Rows from block 2 of a small CTC image transcriber, named by matrix and row number. Rows with one number belong to one neuron. Each number is 128 + 24 x the weight over its row's rms, rounded and kept within 0 to 255. All counts start at 0. After the name is the row's rms in percent of the matrix's.
Before each neuron's rows are labels from the 100 images, of 14976, where the neuron reaches its largest size: "patch colour" is the nearest of a few named colours to the mean colour under the peak. Only what is clearly more common there than usual is listed. The data: short English words printed on busy colour backdrops. In brackets: how many of the 100.
# gate: MLP gate (model.blocks.2.mlp.gate.weight, 1024x512), inputs 258-343
# fc1: MLP up (model.blocks.2.mlp.fc1.weight, 1024x512), inputs 258-343
# fc2: MLP down (model.blocks.2.mlp.fc2.weight, 512x1024, transposed), outputs 258-343

patch colour: grey (54)
gate.582 116 [111 119 162 138 115 166 120 123 129 127 110 132 174  87 112 106 110 120  98 167  79 162 146 144 108 115 141  98 127 168 108 167 100 109  85 127 172 127 122 105  78 121 132 119 120 117 107 112 100 149 159 163 112  96  93  91 124 157 154 135 151 118 114 104 137 163 131 150 153 146  92 106 111  89 186 160 137 118 139  90 168 105 121 156 124 134]
fc1.582 123 [168 121 108 159 159 121 113 139 136 139 114 117  88 156 106 156 108 151 107 112 148 100 176  65 124  88 107 127 101  89 105 163 135 143  96 104 108 139 140 115 172  98 162 120 139  89 135 104 145 122 114 145  93 180 136 104 182 102  95 146 132 128 151 145 157 130 163 138  93 124 133 101 129 116  83 115 147  91 124 122  80 124 128  90 140 127]
fc2.582 124 [ 99 159 128 116 106  95 122 163 118 118  71 147 100 141 135 127 107 130 153  81  71 180 154 167 127 169 114 120  93  93 130 163 108 135 137 144  78 125 134 131 144 122 126 106 119  95 132  94 146 109 153 152  92  91 121  83  78 129 115 112 163  90 103 136 120 143 158 156 132 113 148 121 123 120 124 142 126 157 149 114 101  87 142 147 100 125]

patch colour: brown (55)
gate.197 094 [152 135 120 113 110 143 109 105 150 144 144  93  75 155 119 131 115 122 105 121 154 142  88 154 137 149 105 125 139 109 129 135  81 140 130 154 143 118 135 147 165 113 114 141 143 137 152 111 161  98 123 145 148 128 130  84 130 146 151  93 150 154 121 123 127 177 106  97 154 123  97 131  91 109 145 142 133 174  94 103  98 140 111 191  94 101]
fc1.197 090 [157 155 137 103 155 150 181  85 109 134 129 177 109 101  79 114 107 176 136 110  85 143 186 153 132 115 128 131  95 105 128 132 142 141 134  75 111 123 103 110 133 103 125 143 130 105 133 136  85 151 119 138  89  89 108 153 192 145 125 151 131 142 116 171 114 120 100 139 145 131 123 102  92 104 179 101 138 139 112  97 115 116 172  89 119 122]
fc2.197 091 [132 105 114 108 131 122 118 120 166 171 121 141 106 146 164 114  99 105 139 134 148 127 103 116 125 100 136 124 112  95 107 131 130 125 133 146 135 159 145 124 137  99 147 115 137 116 145 133  79 146 141 109 121 108 141 117 124 112 100 142 117 135 143  92 172 131 116 138 152 133  92 108 138 137 133  95 175 160 164 117  90  89 104 170 119 111]

patch colour: grey (44)
gate.53 121 [136 116 175  98 170 114 157 125 119 141  93 123 154 145 145 130 111 164 125 103 110 144 156 131  93 115 156 136  88 121 115 123 163  93 160  95 109 140 170 129  92  63  82 136 139 151 129  91 122 119 117 128 124 123 149 120 153 162 155 110 146 145 143 113  82 147  61 100 127 113 131 121 116 140 138 102 129 141 100 147 133 116 141 123 171 146]
fc1.53 125 [127 135  78 142 103 113 120 116 135 123 131 124  77 159  97 148 139 109 105 165 154 124 138 128 145 132 115 170 157 146 163 127 136 151 125 134 138 126  94 118 174 108 142 134 106 145 121 119  63 145 165 119 183 153 118 115  96 137 112 107 112 110 115 102 143 145 123 115 100 138 140 114 153 128 143 132 111 148 130 134 148 185 114 125 130 179]
fc2.53 126 [128 124 114  92 121 178 134 137 120 166  97 127 161 172 170 109 171 138 113 135 142 179 107 144  94 156 126 109  87 124 125 122 175 117 130  85 130 104 141 107 110 111 168 108 139 134 141 119 114  68 121 167  98 111 135 144 118 169 141  83 123 150 151 129 135  94 135 142  93 133 103  66 127 172 113 137 127 136 109 120 101 153 150 155  95 121]

patch colour: brown (49)
gate.716 057 [171 108 153 106 120 140 111 113  97 109  71 177 148 156 100 133 156 148 130 131 145 134 162 127 164 174 158 118 138 172 160 106 113 123 128 163 161 143 152 104 145 136 120 130 133 123 136 180 120 114 112 114 146  88 140  97 156 168 122  98 152 159 129 172 170 140 149  99 120 142 129 127 139 149 123 135 101 104 127  93 114 137 127 102 117 121]
fc1.716 058 [ 92 121 186 102 131 124 120 104 139 141  98 124 100 105 127 110 148  97 142 147 124 158 134 117  95 128 152 144 135 189 153 139 108 125 172 100 133 150 145 160 166 141 161 132 112 119 117 109 153 107 127 120 145 144 133 129 117 147 138 116 101 127 138 143 129 128 121 124 147 132  83 122 106 152 125 116 154 108 142 138 150 128 103  78 131 130]
fc2.716 061 [150 125 118  98 155 101 120 131 137 139  96  98 161  97 132 108 117 145 104 143  98 116 126  83 137 107 171 154 140 113 129 138 153 161 117 152 131 124 157 155 151 157 106 153 122 117 108 144 147 155 110 167 117 127 120 131 120 161  62 138 120 134 119 124 122 128 108 132 136  70 108 103  94 140 128 106  90  76 103  94 154  99 147 130 142 125]

patch colour: black (41)
gate.508 137 [125 123 159 153 122 100 145 115 141 119  95 134 142 151 122 119 118 160 103 126 119 178 177 101  89  74 122 138  85 131 129 116 156 149 118 131 175 118 148 123 168 112 139 132 132  89 134  98 174 161 166 114 168 152 122 150 115 116 112 131 129 102 108 101 121 139 111 133 144 114 163 159 145 148 116 168 165 152 111 116 131 142 111 145 117 140]
fc1.508 136 [161 158  75  90 159 159 139 112 123 116 101 138 146  76 143 117 121 112 159 105 155 200 141 176 112 129 156 129 139 160 109 112 129  92 105  87 122 155 131 138 116 133 155 121 134 109 108 119 152 141 134 148 145 101 132 110 133 130 159 131 160 130 172 133  83 154 165 169 142 156 152 119 116 157 100 123 120 108 115 125 130 120 153 118 132 142]
fc2.508 127 [ 79 136 147 134 138  98 127  77 111 139 135 166 121 134 137 157 131  86 150 115 127 144 154 142 133 154 123 162 142 102 181 117  81 145 131 155  98 152 126 138 106 119 124 118  82 148 161 134 122  75 144 105 119 167 140 108 111 148 131 121 155 114 154 158 142  93 105 163 127 116 103 194 106 172 150 112 164 104 123 112 159 115 114 138 118  95]

patch colour: brown (50)
gate.325 078 [108 108  95 165 145  94 138 150 125 149 118 123 156 129 167 136 101 137 154 112  92  84 133 137 135 138 139 124 126 132 106 126 130 120  90  78  69 128 129 125 125 144 144 181 127 133 106 112 116 158 151 174 164 194 123  98 103 127 125 117 212 185 155 120  63 140 126 131 123 136 135 155 127 137 122 166 177 141 170 109 128 141 153 148  68 103]
fc1.325 076 [152 113  89 116 165 149 144 170 140 136 121 130 128 126 191 121 168 134 130 144  99 109 163 135 164 110 191 113 101 133 155 125 138 111 123 114  94 136 144 145  95 149 150 126 149 150 104 128 114 115 178 124 137 128 145 124 152 141 118 167 132 127  93 161  72 100 108 152 118  80 109 136 107 119  89 120 106 152  91 123 126 148 128 122 115 116]
fc2.325 081 [161 175 174 179 195 142 137 158 160 152 133 162 113 104 123 151 160 145 158 129 128 100 178 123  93 131 132 135 139 167 108 148 177 107 143 154 104 108 144 120 110 112 123 124 115  64 128 105 118 124 101  92 126 131 112 136  80 148 124  98  97 117 124 170 152 109 120 105 103 109 121 169 159  93 165 111 136 133 138 116 146  93 106 141 123 173]

patch colour: grey (49)
gate.343 124 [ 98 135 127 153 100 146 104 137 176 144 128 134 120 151  78 164 126 142  87  76 112 101 128 126 119 137 121 125 123 141 169  61 127 160 164 160 108 137 138 150 140 158 169 115 110 110  97 115 163 140 139 155 140  74 133 151 132 133 113 167  91 144 113  97 142 135 111 105  85 151 148 123 147 147 135 120 156 128 102 112 136 139 121 137  99 128]
fc1.343 127 [152 131 106 126 160 129 139 142 179 141 130 129 103 151 101 136 153 118 142 112 125 138  83 120 109 147 105 100  96 105  97 124 153 138 132 120  98 164 100  98 143 143 128 142 130 127 142 153 135 168 108 124 123 138 134 134  75 121 102 120 121 142 132 126 162 173 142 148 127 133 163 117 145 117 119 163 117 156 127 106 121 125 145  92 149  96]
fc2.343 117 [117 136 111  84 131 106 133 128 113  99 134 134 166 114 171 115 107  99 128 149 138 113 165 126 123 135 122 140 155 178 127 129 130 123 160  91 140 141 138 154 131  93 138 113 116 150 117 108 128 119 109 157  99 110 142 105 153 120 132 132 110  83 102 148 120 117 139 160  92 160 151  96 105 107 112 130 136 150 142  98 150 137 140 123 124 160]

patch colour: grey (42)
gate.675 077 [151 103 105 110 133 147 121 140 150 157  88  99 145  89 129 147 129 134 148 145 128 123 152 143 151  80  90 122 144 115 149 131 163 167 113 142 150 136  81 125 112 117 179 150 117 111 117 127 151 160 143 118 103 113  81 179 134 142 171 197 101 107 110 173 134 147 121 131 119 136 165 154 118  96 104 146 137 128 189 168 114 153 131 117 144 127]
fc1.675 075 [ 97 125 104 119 108 163 132 135 106 141 172 133 135 136 118 116 163 137  99 132 142 113 125  82 129 142 139 132 155  96 117 172 130  76 140 152  81 166 157 128 136 144  87  87 181 116 100  90  95 105 121 143 152 132 156 106 153 141 119  93  84 114 140 129 160 119 157 131 112 151 138 116 116 146 155 141 151 127 107 115 124 131 160 149 124 104]
fc2.675 079 [ 66 129 120 160 128 121 116 126 156 125  50 132  81 165 139 169 123 124 132 131 116 188 129 171 127 128 131 134 112 156 125 136 169 156 156  91  91 114 142  88 154  93 164 129 131 159 154 142 138 144 134 131 117 126 141  96 129 130 163 138 120 121 113 113 118 158  72 117 100 132 100  89 142 106 147 151  96  81 141  59 113 140  94 117 142 130]

patch colour: brown (51); grey (46)
gate.661 087 [147 106 153 111  97 104 137 123 160  81 124 111  93 124 135 182 123 142 113 114 162  92 147  87 165 114 113 138 140 155 131 143 170 143 183 139 154 129 159 118 147 122 110 104  89  92  63 135 142 130 138 101  91 142  79  88 132 161 127 169  97 121 162 109 144 140 153  95 170 103 117 116 113 165  95 147 137 128  91 132 131 113  95 110 112 103]
fc1.661 083 [129 175 171 144 168 154 116 111 142 138 136 135 121 145 123 150 135  98 100 122 134 146 138 131 104 130 128  81 130 117 164 135 109 138  86  97 144 158  90 164 146 146 139  94 135 114  95 109 152 165 128 143 133 109  97 145 100 152  63  94 138 194 123 169 157  91 117 132 150 138  87 120 131  88 106 126 121 146 171 137  87 107 140 112 133 173]
fc2.661 088 [139 111  82 108  91 121  75 168 101 147 140 113 146 161 147  61 136 143 161 109  86 156 134 153 118 150 126 149  88  68 139 135 118 130 151 149 163 143 129 144 134 110 124 100 138 136 140 130 133 121 120 141 123 149 106 103 157 159 144 120 119 128 117 144 132 140 160 110  88  94 106  96 119 120 116 116  92 136 113  88  76 160 117 146 149 105]

patch colour: grey (53)
gate.457 121 [175 106 131 108 107 123 164 153 123 148 105 133 105 171  93 145  89 143 121 138 153 171 147  93 134 133 114 130 111 145 151 130  82 118 156 122 103 114 169 116 109 140 132 114 105 118 175 150 105 149 103 131 106 144 122 119 121  92 165 116 106 129 123 131 127  82 104  95 172 148 134  97 100 141 137 125  89 144 146 126 159 126 140 124 107 140]
fc1.457 118 [178 115 158  96 137 108 106 186 110 128 107 115 111 156 129 114 100  95  97  88 121 127 118 172 105 117 102 124  97  78 121 100 112 138 130 115  83 119 122 116 130 115 168 101 141 189 155 131 127 153 133 134  89 154 126 151 107 131 171 145 125 142 173 133 132 150 142 100 125 111 136 146 123  84 106 143 146 132 130 121 114  93 109 149 116 142]
fc2.457 119 [ 97 107 113 127 143 132 123 110 140 145 153 134 126 158 125 113 119  98 106 132 137  90  78 141 110  94 144  88 147 169 126 166 137 132  91 165 152 133 135 118 132 126 163 131 107 112 113 113 110  86 134 126  81 147 109 149  93 136  96 129 149 114 146 125 105 111 122 101 144 143  87  90 101 130 141 152 129 102  92 181 148 163  86 105 150 142]

patch colour: brown (49)
gate.201 069 [ 91 114 125 162  67 131 135 121 120 134 143 153 127 104 110 131 131 127 158 173 129  92 178 123  87 104 137 127 134 140 103 127  89 141 105 130 119  82 151 130 132 127 121 113 100 124 123 121 148 168 125 110 127 107 102 132 103 132 117 144  94 109 148 119  77 122 148 107  82 142 145 182 150  85 118  67  95 135 118 119 114  87 105 128 134 153]
fc1.201 067 [141 177 133  74 111 113 125 150 170 144 111 134 114 142 146 132 160 164 147 154 138 106 114 133 122 165 116 164 117 123 160 120 138 131 124 134  91 118 147 138 133 121 156 131 134 130 134 152 126 136 127 156 107 147 132  98 174  98 167 146 167 119 132 104 133 118  71 116 187 127 147 122 102 159  83 139 138 127 153 136 136 115 138 149 140  93]
fc2.201 072 [ 93 151 132 140 137 143 135 116 118 108 129 129 145  88 118 153 128 132 113 124 100  97  95 148 136 137 107  99 142 156 149 154 122 147 142  87 145 108 132 144 153 190 148 187 113 161 155 126 117 107 147 112 131 123 158 145  84 121 138 148  88 143 136 137  99 136 160 118 102  97 119 175 162 103 133 108 128  84 129 103 119 122 117 116 127  96]

patch colour: black (39)
gate.46 077 [ 78 155 127 111 134 139 119 128 113 109 128 111 134 138 115 117 126 139 149 124 151 161 120 158 139 144 110 160 144 153 125 121 103 119 165 159 122 105 158 144 148 138  95 135 138 163 123 128 121 155 172 123 100 136 129 104 126 142 187 108 111 149 107 132  97 131 122 119 146 109 147 120 114 118 116 113 163 129 112  57 133  99 124 152  90 174]
fc1.46 071 [133 122 103  76 154 138 143 152 123 131 140 130 132  95  98 107 144 124  81 115 152 125 131  68 115 125 143  98 149 113 143 130 122 103 121 110 123 168 138 109 179 137 141 121 157 106 131 132 132 115  73 104 117 105 118 118  89 135 140 119 102 112 114 105 124 128 156 153 121 132 122 143 146  93 103 141  94 108 117 135 114 145 124 146 122 103]
fc2.46 079 [142 156 130 141 106 106 108 162 133 135 111 137 130 141 115 161 131  90  71 150 138 154 139 106 152  98 123 142 151 114 122 151 171 156 164 107 130 101  84 137 156 115 163 153 148 154  99 119 117 137 111 125 143 124  75 145 169 139 118 106 153  90 118 145 106 131 145 154 115  92 104 114 126 129 107 104 150 135 105 105 124 102 130  79 114 133]

patch colour: white (37)
gate.448 056 [113 102 113 127 175 150 140 158  81  98 123 117 123 137 124 127 115 122 119  58 161 125 145 143 171 144 149 139 152 134 153 148 121 128 110 179 154 130 124 125 171 130 142 143 159 137 139  94 117 139 154 140 151 106 104 102 128  90 163 111 124  81 117 129 139 134 139 148 110 105  94 126 130  97 149 112  94 163 105  98 127 131 132 145 165 126]
fc1.448 055 [148 110 157 127 131 130 155 172 126 171  93  88 136 122 114 106 168 116 165 118 129 115 142 132  82  96 179 125 131 132 101 171 144 100 147 146 135 129  81 138 152 134 106 142 107  71  95 200 146 142 138  88 146 119 123 146 159 102  98 141 125 156 106 150 132 107 128  96 129 127 130  94 100 123  98 123 122 110 115  89 140 125 105 133 154 126]
fc2.448 058 [ 78 113 141 138 166 129 182 171 162 146 101 106 118 144  77 122 150 149 147 107 118 125 135 107 171 165  89 107 111 115  89 125 143 141 101 155 127  81 153 102 117 144  98  90 158 140 155 155 156 129  98  90 113 115 119 135 100 127 135 124 143  68 140 129 146 123 157 117 142 128  98  67 191 124 136 119 128 122 119 114 153 139 125 169 137 127]

patch colour: grey (47)
gate.561 077 [115 150 131 114  89  99 152 134 110 153 132 168 128 162 134 145  92 120  84 126  86  93 111 124 107 136 130  98 100 108 141 136 102 116 138 152 158  90 123 119 122 146 111 141 105 145 139 121 107 107  97 137 147 124 170 161 104 146 137 136 147 143 137 124 150 151 168 108 133 133 140  97 145 111 153 126 174  80 134 135  87 153 127 113  98 146]
fc1.561 072 [137 102 120 129 118 137 107 143 170 174 149 103  78 103 143 155 172 179 179 130 125 106 134 113 140 118 127 153 153 155 157 143 127 145 106  97 126 139 101 136  94 113 129  91 143 123 104 143 118 162 167 125 134  99  97 140 149 146 102 140 145 133 127 158 143  96 147 161 134 158 147 124 136 136 128 102 145 160  97 131 130  92 104 135 108 118]
fc2.561 076 [ 88 133 100 124  95 111 173  97 118 112 125 150  86 121 125 106  95 148 127 124 127 160 104 113 107 122 186 128 141 116 123 125 113 117 137 126 129 155 108 130 111 174 137 135 126  99 124  97 122 150 141 101 147 105 107  86 128  94 160 170 138 126 151 124 128 130 148 175 142 141 130 144 128 115 176 105 132 141 147 136 123 144 158 105  97 119]

patch colour: brown (52)
gate.97 125 [129 140  85  99 103 153 146 175 133 166 123 123 173 101 110 125 123 161 135 120 140 161 104 102 105 147 133 126 152 156 111 140 116 142 128 122 180 105 127 107  95 107 138 119 154 148 116 160 125 107 122 138 127 140  99 108 142 111 137 110 113 136 129 165 102 137 159 140 115 124 141  98 105 127  97 112 106 111 138 160 144 146  97 159 147 150]
fc1.97 130 [ 98 154 227 143 193 113  94 100 160  96 110 143  95 143 142 170 150 115  79  87 154 114 116 123 112 116 134 148 148 113 173 121 165 112 110 118 104 119 112 174 125 119 149 160 103 126 167  92 132 138 106 104 174 113 105 149 138 101 115 145 105  94 132 124 146 133 146 147 122 128 118 104 112 132 127 109 113 147 102 147 121 104 120 139 123 127]
fc2.97 132 [144 149 109 127  99 138 106 156 158 141 159 163 181  89 144 152  92 109 145 114 144  96 143 176 117 132 146 134  90  92 132  98 130 128 135 113 118 154 113 136 132 150 154 147 122 145 129 142 124  95  93 111 145 120 169 116 140 128 147 106 136  87 119 151 121 121  94 127 162 155 117 122 105 148 128 131 119 119 131 164 127  81 150 156 135  99]

patch colour: grey (49)
gate.378 102 [ 92 121 132 151  87 119 107 129 177 119 150 109  94 137 161 147 114 136  93 147  68 160 131 143 139 146 153 110 165 113 162 102 143 153 143 117 133 129 112 117 138 128 158 101  98 140 130 112 137  99 117 143  92 156 137 116 122 139 115 140 129 123  84  85 113 129 134 132 137  92 132 149 156 111 155 139 102 138 137 104  94  94 109 152  93 127]
fc1.378 113 [133 143 141 134 139 165 166 116 149 114 141  74  88  99 102 146 146 113 118 124 128 125 134 108  87 128 108 135 124 111 179 116 102 130 178 112  89 106 139 120  72 138 142 148 137 137 108 125 143 155 165 139  91 110 146  67 132 131  90 100 129 155 116 122 159 119 139 164 143 181 100 140  89 111  73 142 111 129 104 122 118 123 159 108 141 157]
fc2.378 105 [140 140 113 138 125  98 108 143 111 142 115 156 147 127 164 145 114 140 126 143  92 121 131 113 121 136 168 151 112 124 102 137 154 129 103 159  84 125 106 163 144 109 118 160 114 129 159 155  88 172 156 126  71 151 114 198 128 133 116 130 105 137 160  99 139  98 118  62 108 189 103 127  95 151 138 104 100 158 156 126 154 151 164 114 102 106]